Rows from block 7 of the encoder of a small image autoencoder, named by matrix and row number. Rows with one number belong to one channel. Each number is 128 + 24 x the weight over its row's rms, rounded and kept within 0 to 255. All counts start at 0. Numbers have three digits each.
After each channel's rows are labels from the 100 images, of 14976, where the channel reaches its highest value: "top examples" is what is common among them; "peak on" is the class under the peak. Only what is clearly more common there than usual is listed. The data: rendered rooms with furniture. In brackets: how many of the 100, against the usual share in percent.
# convs0: expand pointwise conv (encoder.blocks.7.convs.0.weight, 224x56x1x1, standardized in use), inputs 0-55
# convs1: depthwise 5x5 conv (encoder.blocks.7.convs.1.weight, 224x1x5x5), a 5x5 kernel
# convs2: project pointwise conv (encoder.blocks.7.convs.2.weight, 56x224x1x1, standardized in use, transposed), outputs 0-55

convs0.63:136134129137108099126143144094111074137139101152097098109125113108090134135127126135132141148127166162134141118128137126096126136190070110138104105145090169173149137099
convs1.63:089112098124112103143154156155111139085111120128139115125098155161167162119
convs2.63:146099098106128123142098079146147101154122106121139163095110144106133141176140120146128153158109155167129138168116132157168098112138156115127077132114145150153159119097
top examples: barrel (42 vs 15.2); largest object: barrel (38 vs 9.6)
peak on: barrel (35 vs 0.9)

convs0.47:147140145134143104132143165125142132139095126133113141146115115126113080129145075103125151146074099151176115095121128122161113157149079118154118141081109141130115104174
convs1.47:109108119122119103125158147126112153176148123108156187148107110132140096095
convs2.47:129119118116096159154104170155158115103096109094133109125150130138137193129129131130186129170135130140139122136116113174148104168117125079156110128146143121092144125144
top examples: purple walls (68 vs 8.3)
peak on: wall (72 vs 37.6)

convs0.195:098117173089085106115130118133092122106123109155102165118108132101143101128115155120143178136100166094109158120133110129124114097153120127138089132163160120180138115139
convs1.195:112082120095134121104106106119106107073088120120141101106134122130107089118
convs2.195:175156088108157158091089133156126145159123105102111147147155161112109110119128096162118119136152136136106166125102114128139103126138162102116119154098174151147117162104
top examples: black walls (42 vs 8.7); blue walls (30 vs 8.4)
peak on: wall (92 vs 37.6)

convs0.99:098137175162090128118132103105134118146155123142142139125177079100125132130158124136082182142101142135195104097139105127146136119145109114127156146131111116127100110141
convs1.99:141134135129129147132137147144138136113122147156162152160167154160176175161
convs2.99:133160110069175153124104112122107116123102127133072150102147139147140107102098098149121157149161170117114135107084141116153122149102147101121103157151128122101150122148
top examples: grey walls (64 vs 8.3); white walls (26 vs 7.7)
peak on: wall (96 vs 37.6)

convs0.113:095104123148149104115145131121128161130146131124101157106092119095144168159095129173125119164100126110148117118147105106154095131119145162082160101139161106091089151135
convs1.113:112119153131125098104115147144068102107141148082132119170147122095128144138
convs2.113:115073140108148147120152146134139164119073097124123136189143140138162142152120162136141152089145138102109091156111128133093147085131161096126118155151140129141112129121
top examples: white walls (70 vs 7.7)
peak on: wall (77 vs 37.6)

convs0.76:150137116155113133076116108131167128119132084145109137111139094100113171164118121146133171130153115089124110119125173150095172109133132133129162082158138097098115130119
convs1.76:109109119116118102108091102101102102086083102126101094104122151142143131140
convs2.76:142123163112106175137138133155104158086137165122081114126127107091128114117150118136127116138110167119108119136116106157131094133141120097115081123149138138084137181181
top examples: umbrella (35 vs 15.4)
peak on: ceiling (39 vs 15.6)

convs0.146:102139136103116110173147134121104083126117174120177187121134141147156127153101144123149114120100127140108118114157094117152138154153095150126110139140103138161152072128
convs1.146:114130133127120115123120130119106128126132102075103130110079085090104103085
convs2.146:135159107119123125118137156108140102154096086145152137159124125178114127105099126100133137096136100172127117134132164134144091170113142185158143103130130132126094075130
top examples: orange walls (53 vs 8.4); count: zero (51 vs 19.7)
peak on: wall (71 vs 37.6)

convs0.172:119094127110128098167161150148143131163115164090109134121139174117105126110142110128132099119071117148119096139146106129198105146127151124146132156120086139139136152158
convs1.172:105105092124124119117126108108123149178150107128141186133098103096128104108
convs2.172:090077136114141103134129143139104129149097130096104082153074138129129140118099152117144119140093131144149130104112094173131123149096151103150154122146153152171157119159
top examples: lamp (35 vs 15.1)
peak on: lamp (27 vs 0.5)

convs0.153:140146113116094110144182131145113110124126156166101180123105103103115112129087113111161129144107149139123162153187143139154106152121137113103147133146130136161095080132
convs1.153:083116111058083128150123095105106145123125127116132130128127120143155141154
convs2.153:123119113117170139094092118164081132124116090142085107116130146154141119093130096140085125135137126118118123146098122087156139110130175109113115114161164086099151151112
top examples: black walls (49 vs 8.7)
peak on: wall (68 vs 37.6)

convs0.117:102128105131103124156132154109152163100126091067124154104156090122111093120143117110156102128111132110149134166078126144140170140116101124136127117156121096163159144094
convs1.117:112133131146099157149132132134090162113138084110154139179095138111136163143
convs2.117:140097102142156127155122080127113137116145114145144109155155136160106120189142116123114144108129164071116108161120118137095112122088154098119139118151135081160154125153
top examples: count: zero (57 vs 19.7); black walls (28 vs 8.7)
peak on: floor (69 vs 38.3)

convs0.178:116108137127101073133071107106105147119085126136123175137147092138146131178121146147098129121101083142148138094141144109152167133155155135100156124128126102104113134120
convs1.178:112119119115151102130131128163097151176118140119122119079135163154092103159
convs2.178:142158137136101106135156162096126128127109135155164104097123110145160124125124161101145125078127098104156094138144127102165159166142135197102123151138121150112134095137
top examples: black walls (34 vs 8.7)
peak on: wall (85 vs 37.6)

convs0.79:113130152144154151142145098092126123153124142129096124104173151071151148147146121148142129144122129108152157124097073179131118132143101132132144185104086120113133153115
convs1.79:145124109130141116133122072150080143152103140123097131147177143115134161152
convs2.79:156083156140101118104116133121080129152108092136122113164112140103080112127096096167158137146162119090095119136128125145114123116134153142095131119075156142141099140156
top examples: white walls (34 vs 7.7); pink walls (26 vs 8)
peak on: wall (77 vs 37.6)

convs0.174:153121134142131096141100146108134111151122100146104084156152098098153157110161143100135120140076147153160080096147150145167146155153140124115131077134133146096126124120
convs1.174:119107111132165142094088119152134133136125143093091080103128124097090113140
convs2.174:134084099133102117106151162152132169140081145141105163102121108117164137116120159133145100112101141170135158120082148164146138154160112109136156140102113129097145105151
top examples: grey walls (32 vs 8.3)
peak on: wall (78 vs 37.6)

convs0.29:118117155117085114116144121142157132143155142112117137127133121151072066146091111123108150180080139128119118142141110153133103128125109145108144145174133189110122119142
convs1.29:074104119120136103120158158106092098112154141093120164141137101122140153138
convs2.29:146155142128120101126093141111139172105167127156113105151145137121164148157139096142120158100159148172137127159122165143081144100123158087146102124095133098155157121130
top examples: white walls (69 vs 7.7)
peak on: wall (82 vs 37.6)

convs0.60:143118159122115121140134153135130122079148146112111134115144094155081095132113098128135143153097116100135118133110098162149078125131136140093158158178148176089138157117
convs1.60:178154140157140137131086117130136135126114122169156128121114175129096089110
convs2.60:154174100128103108106116102145112149131141148096142170103140119132122098082140128125183110163086102166132132142131102121160134135087122139116167173118137103135153132141
top examples: orange walls (25 vs 8.4)
peak on: wall (80 vs 37.6)

convs0.129:085152164120149097099152126095126122161133100109094144139137150146109106131112109156148109183089153120156112146115108099120140116105145135089108150172128145092108163120
convs1.129:167140132143130168122104116113179129114123106163113098115086169137129131105
convs2.129:146133161119124106089152104156158117154127104161150131105096130143121147107126122113126100177096176152099136159128104086152157127109111106131159177175122134146133140136
top examples: white walls (54 vs 7.7); count: zero (53 vs 19.7)
peak on: wall (79 vs 37.6)

convs0.198:115174113132100126146155167099092116121142120108132153128134101109137101130137133125145143137073151119134137107155113130163134132117114099070116138155173125132138119205
convs1.198:146143145146132156131124138164132103111088133146123136096100148165139079083
convs2.198:101177122159124075119113109124120087115152118121135130133109122122087150183117114135141116157134102144144139083157116120147094151155119164083135156133117097112157104106
top examples: window (100 vs 59.7); brown walls (29 vs 8.8); green walls (26 vs 8.4)
peak on: wall (97 vs 37.6)

convs0.162:132102133088157145124108131123152119101115140128137132134104164071178079088103113159129150109121118131098143119121091173149086166137103124139111138097139155153133127139
convs1.162:156136147131142133142141127104098143133113078084142111091090098122098103107
convs2.162:165154125091167148131128100169120088106126126139108138152103157166123138117132119168114169128115143146087130165100110127136160107150160134101147165088128102135102156136
top examples: pink walls (25 vs 8)
peak on: floor (86 vs 38.3)

convs0.213:110120129106137137122133141081154116153090166141158116144106115150157124148162069134129113133105119164144095106117160117174108105129073095144170118101118131151126135124
convs1.213:122099117132126126102119141123123072083108136124080075116144126093119125132
convs2.213:134107153113103163100115134178097170129139149122090139125100154153118131130172118123134098136128135152119117152091147131120087121113133102111121165082161158122107184143
top examples: green walls (29 vs 8.4)
peak on: wall (70 vs 37.6)

convs0.45:099162138133145148071125155072149120103105133111099132139130137122127125158106157134170132105105153158120073127185156109148118124121141119117133111118097134101096142158
convs1.45:118139123080117133131137122125116125163156150103106106127144175164143072115
convs2.45:103160124132124120116154098128152112115102137129141116093125130118174162160140125118152129102099152182107148074121096149064132145133151128154149111127126116122073135122
top examples: umbrella (36 vs 15.4)
peak on: wall (64 vs 37.6)

convs0.184:102128126102111158106116146116123153165145117150145104132132112101123083149138118155133113116123194142131141102090135176144074140154104129103103156153123097100095113148
convs1.184:125097119103128106136147138105102141177139120118109126116160125087081118174
convs2.184:152135124100127131085141090130072103155110102091119095116144141110091132090153107149122153112138114131127095126123151143167162171115127109126100135148119095073117118112
top examples: grey walls (26 vs 8.3)
peak on: wall (65 vs 37.6)

convs0.181:137132123121105075108169131132133133087130118101092097134149090135112070148143119133099128157124136150156114153142130146133151123114122164101137081159092165157133099152
convs1.181:157178166155168136129115122136111131121067157112124110122150137110141145139
convs2.181:141157117117110115106139159137114120111141119088126144166148125100132106190135153140159117167097156147095138162136137109156136083104129155077128108158118095106148126157
top examples: blue walls (45 vs 8.4)
peak on: wall (79 vs 37.6)

convs0.171:126106117125136133123088158110137131099117121125109098110145119085153123121132103167106144095168136110098155144136143105106173125138123084156117109082090077163121112156
convs1.171:093113125095127084144178157110141105106153140127138156158150096101128132132
convs2.171:174090136125124100152181126117124112117126144164125163125083118156133136095149133095128089149091130129133152102125115134124135115113105147105113118145099184075122124163
top examples: barrel (42 vs 15.2); largest object: barrel (32 vs 9.6)
peak on: barrel (30 vs 0.9)

convs0.192:143113104135128121128122102168138159148123105100126136119118148099133155136117175146150140108139154109082137143110109169087106138126153147119078138202110157097109117114
convs1.192:146150161138125132128151124120106096112094106084072104105108097100133129131
convs2.192:144126103148147119114130138153107137110093128127129095098133138115079181102158108144158128138160120150125151114114111165133165089123144116119153137156145154079134125063
top examples: umbrella (38 vs 15.4); sofa (37 vs 15.2); largest object: sofa (30 vs 8.8); largest object: umbrella (25 vs 6.1)
peak on: floor (70 vs 38.3)

convs0.55:189089121116082087156148138135106110127169078133120137139153109158145146106131105102138121131101147149161104135151123119121116157151150129118145141153146185107129141157
convs1.55:127110127128123142164183158140145118066100131146102090128152116136132142116
convs2.55:105172126139168161130132161144124119132113123118122141129174139109142087175121157113149112158155097143103124086132146136134135053149155154141095135137118111100122150115
top examples: teal walls (45 vs 8.1)
peak on: wall (95 vs 37.6)

convs0.85:093127163140128126142112132086140128147138083151108155117143074090092107133148103124101170129119121127161101138106126126115156146158081071125142147141130126091115144146
convs1.85:143139100128139120151145125146114169134133143145173141156138109173174170133
convs2.85:139115097082151149146143099137143093141091113107115145143115160127148108159118105147128131102153152150115100132109107160104106155062153109098156111164158119136117151159
top examples: brown walls (38 vs 8.8)
peak on: wall (85 vs 37.6)

convs0.202:137139115101173085127086099117159089106114109119125139142156105085101146097122114108152150099096126130138113124120147140122153106182073111149153121130107114152151107145
convs1.202:123109137146137104092101146148099071105135145112104115155128092083115137124
convs2.202:071110134093123148093123152104102171129156137114138143084123138135159166157109182131111103108151102108153094151106109136134171127133109122101161156122137119118111114120
top examples: white walls (26 vs 7.7)
peak on: wall (83 vs 37.6)

convs0.34:136146116149125119115132118121120095122114080141134106125132175115134139137164152165126124084153164115149110116108105068166137152119122087141118096090132176128112085130
convs1.34:104094083077099099110157144109123124152138116121119153140126162146164137127
convs2.34:140096169120095128136130118139127114119088123166127126127109128162108122090118173126126121147122138156139161182126115136182105056106110144128143156174126148119116130122
top examples: grey walls (29 vs 8.3)
peak on: wall (83 vs 37.6)

convs0.173:128127157127102101109131148126133157161127079135128117154100094103108083152153145148130165116116156150099087151148148148106158138108122167090150137139137165157153157153
convs1.173:124101140142124108140174157084090156135157100103105124126082142134149127121
convs2.173:088106146119156132129128185118142125134104104107112123145165137099147154130111159117153125102153095072128164157128095109111136142129154091135151114101113088102092143102
top examples: door (68 vs 40.3); purple walls (43 vs 8.3)
peak on: door (40 vs 1)

convs0.0:142096105130121140121157116158142095146117061112114126118104173143109156151126118098105132089078170130091131136148143107118160111149146135153178122155128129120160127134
convs1.0:111108104142093145155142146086133161128165115116103118148114165113081137108
convs2.0:090117109144128090165134122114130140139160127146139143145072133148121170153153153130155119108128159164140111163121097120082141124121136124182157123171133173124109143153
top examples: count: zero (54 vs 19.7)
peak on: floor (72 vs 38.3)

convs0.46:159111119115077105109177151147108114121109087150095100156124120134145085097122132153115140124124134158130108117168115136108112143142130154104147136182114177124138148170
convs1.46:124128154133151124104077093153127101136152160127140174150134109106105091112
convs2.46:184104130126090140119120056121111135110171144095152119115173122120121163140120101132114150143114143103163098127115147113149129110096115140133133122169138156154092101114
top examples: white walls (25 vs 7.7); teal walls (25 vs 8.1)
peak on: wall (62 vs 37.6)

convs0.180:172138102156156130101118134151146135119108098126104140141166079093122161145184146159113149093143094096145151151109147145129158144155127103095118123159150113108108140129
convs1.180:129114089097115148131110113126150158142128122137177189157126093136152121135
convs2.180:115135108146151143141133135132113151124110162100151140102118152139099126124173101094185134124102112098150150142145147176130079127093149167097087116138112145137123129084
top examples: yellow walls (67 vs 8.7)
peak on: wall (72 vs 37.6)

convs0.150:114125116152107135095163169145133088133147095133119132137081121136142085141134135135168106124121136146151114142104133196102065096111123103119102116104093120142138113136
convs1.150:091110105118104127130139137101103142134161124144132183144091144108118092088
convs2.150:086092167121116109105124133106159132104114105106113107156121137116162169083105162119085135152141088177143129115128145141129141118126120127152110144128128153080130093170
top examples: brown walls (25 vs 8.8)
peak on: wall (74 vs 37.6)

convs0.105:097172154089117102159126153129106115118110149135107132106137124110139128148140133131126164140138132105133146154182144122109147054118123174119108139141131067153101131105
convs1.105:117100091091104123108089099089142125085107106128115112126084135130120119108
convs2.105:148159110087137151146092120165108143160100117145134104152137161152151120126132100184115151150171159131132104151111116108130131146134178090099134141108177132116151130138
top examples: blue walls (59 vs 8.4)
peak on: wall (88 vs 37.6)

convs0.17:118150149103137139139135099126115114082100146141134169137127114142137085164136154099137137169105085149142138152151105099113152134175111141128070111117154081157128145131
convs1.17:132112113126134141112096105131108087066088107123105087103111141141123109115
convs2.17:178137084125128125102092161118149107178130099104125132115121144120109140134091120125119166127161101153128125086115181125132092143120136124153186114132142132139144108086
top examples: green walls (27 vs 8.4); blue walls (27 vs 8.4)
peak on: wall (90 vs 37.6)

convs0.154:115146139120125131077124094129118123112099135148068119135133107115133128160222115131118128132135104116153145136137155149103116087135136123130129106136163067125106135133
convs1.154:116142152141114132158148158146143092054107146146132105141146106152134138113
convs2.154:112140105123114106154162161132129114133138157150163148133121135133150088156090156125139111101114189127109127154133099138156164158168154159161174131162112130115146105137
top examples: orange walls (62 vs 8.4); lamp (33 vs 15.1)
peak on: door (29 vs 1)

convs0.36:116096088148115139112119133150172159159160108108109109136145118138115144097148081149083130108107141126127134077101128129123086152107155092118129165121106117104150157160
convs1.36:116147167135102156140106117106157123085092142135147109110145084153163144138
convs2.36:134140147125103113149151120097137162107133109115132126125152117135115078125122174119132108156114115180150154171133123101114156187138132099121115102132140095166179096141
top examples: teal walls (39 vs 8.1); white walls (35 vs 7.7)
peak on: window (36 vs 1.1)

convs0.62:133086128113091127149125138140101153155161152138108142152112109136094112128141096108166124074112158122155121110163104186139136156123154145104140151136112167096133091146
convs1.62:140152159139124136151122140140111094058110135125124094158169102140131143120
convs2.62:149146130147145110126155125120137126083124134135147116098106107159139112133138160097164096137151080140121074097139122089106145122146115186098120109151103116124094087101
top examples: teal walls (71 vs 8.1); blue walls (28 vs 8.4)
peak on: wall (65 vs 37.6)

convs0.26:126128152102094114103117091107113103134114117117139090123142095077089090124108149133175150162147131154103146114149117151142138170124109125091149118097146149098148087115
convs1.26:124133148162143115111095131166139115077134171152108134151116166133094112113
convs2.26:132151091123118144138125119137088104114091139090126124120160131167148138155113144109125137100101115131127094114126106132165080136108151170157084095152137123104072136162
top examples: teal walls (29 vs 8.1)
peak on: window (45 vs 1.1)

convs0.182:149107110096131155101098110085176101172118070168165128136131144116152138161131128126134121136126115112144131119144180100125166127159102130166132140134102108129124112096
convs1.182:093074089098097097091110124114113115137148128124112155152133104111147146135
convs2.182:077151146136105090131141127116149090162106098107160121113114139139073084158137126118139118126130099128135147151167126147117164093141135123082159165105108113147157134116
top examples: door (89 vs 40.3); blue walls (71 vs 8.4)
peak on: door (58 vs 1)

convs0.127:082136128144111129111103108106128080129108141159129115111126096141130186147154185111159110130130094155156099108135121093145132099152150140108113119133118143168117079111
convs1.127:122114115140123133102101123147158089160139064142102107099108155150139148137
convs2.127:139187123140125081142099130131132118117070119149144131102121125177113134125154170132144114113121151144125110129132143089140159125107109122074113093107116144185133138156
top examples: window (92 vs 59.7); black walls (37 vs 8.7); green walls (26 vs 8.4)
peak on: window (68 vs 1.1)

convs0.139:103135113137131143126143085145154127085080154180144129111124127117135102149159123128118084173108084120139139163116112098144112111162095143156099110137163097132101114135
convs1.139:137132138135127127100111120132119079078106149134081073118151145118106131145
convs2.139:131127104124131118134093104101124098167141080121122156169132136152155126177111119131107141096132113085148149110134149079110176117102121129146140093098121097167146104137
top examples: green walls (39 vs 8.4)
peak on: wall (70 vs 37.6)

convs0.74:166115161093140151101151114096080137088156146141125125105145102167126131089145097151114125121096154109169155157125125129115135167148118126128109178105110136145110165121
convs1.74:148124090109135132142156137133091171122129123107161160146125085082105111127
convs2.74:102098105139102126155097112148151114144098146143126100152156136106099155161147112148149142143127136157108115097132118154134103142087117137117073114162140085165073130106
top examples: largest object: barrel (25 vs 9.6)
peak on: ceiling (35 vs 15.6)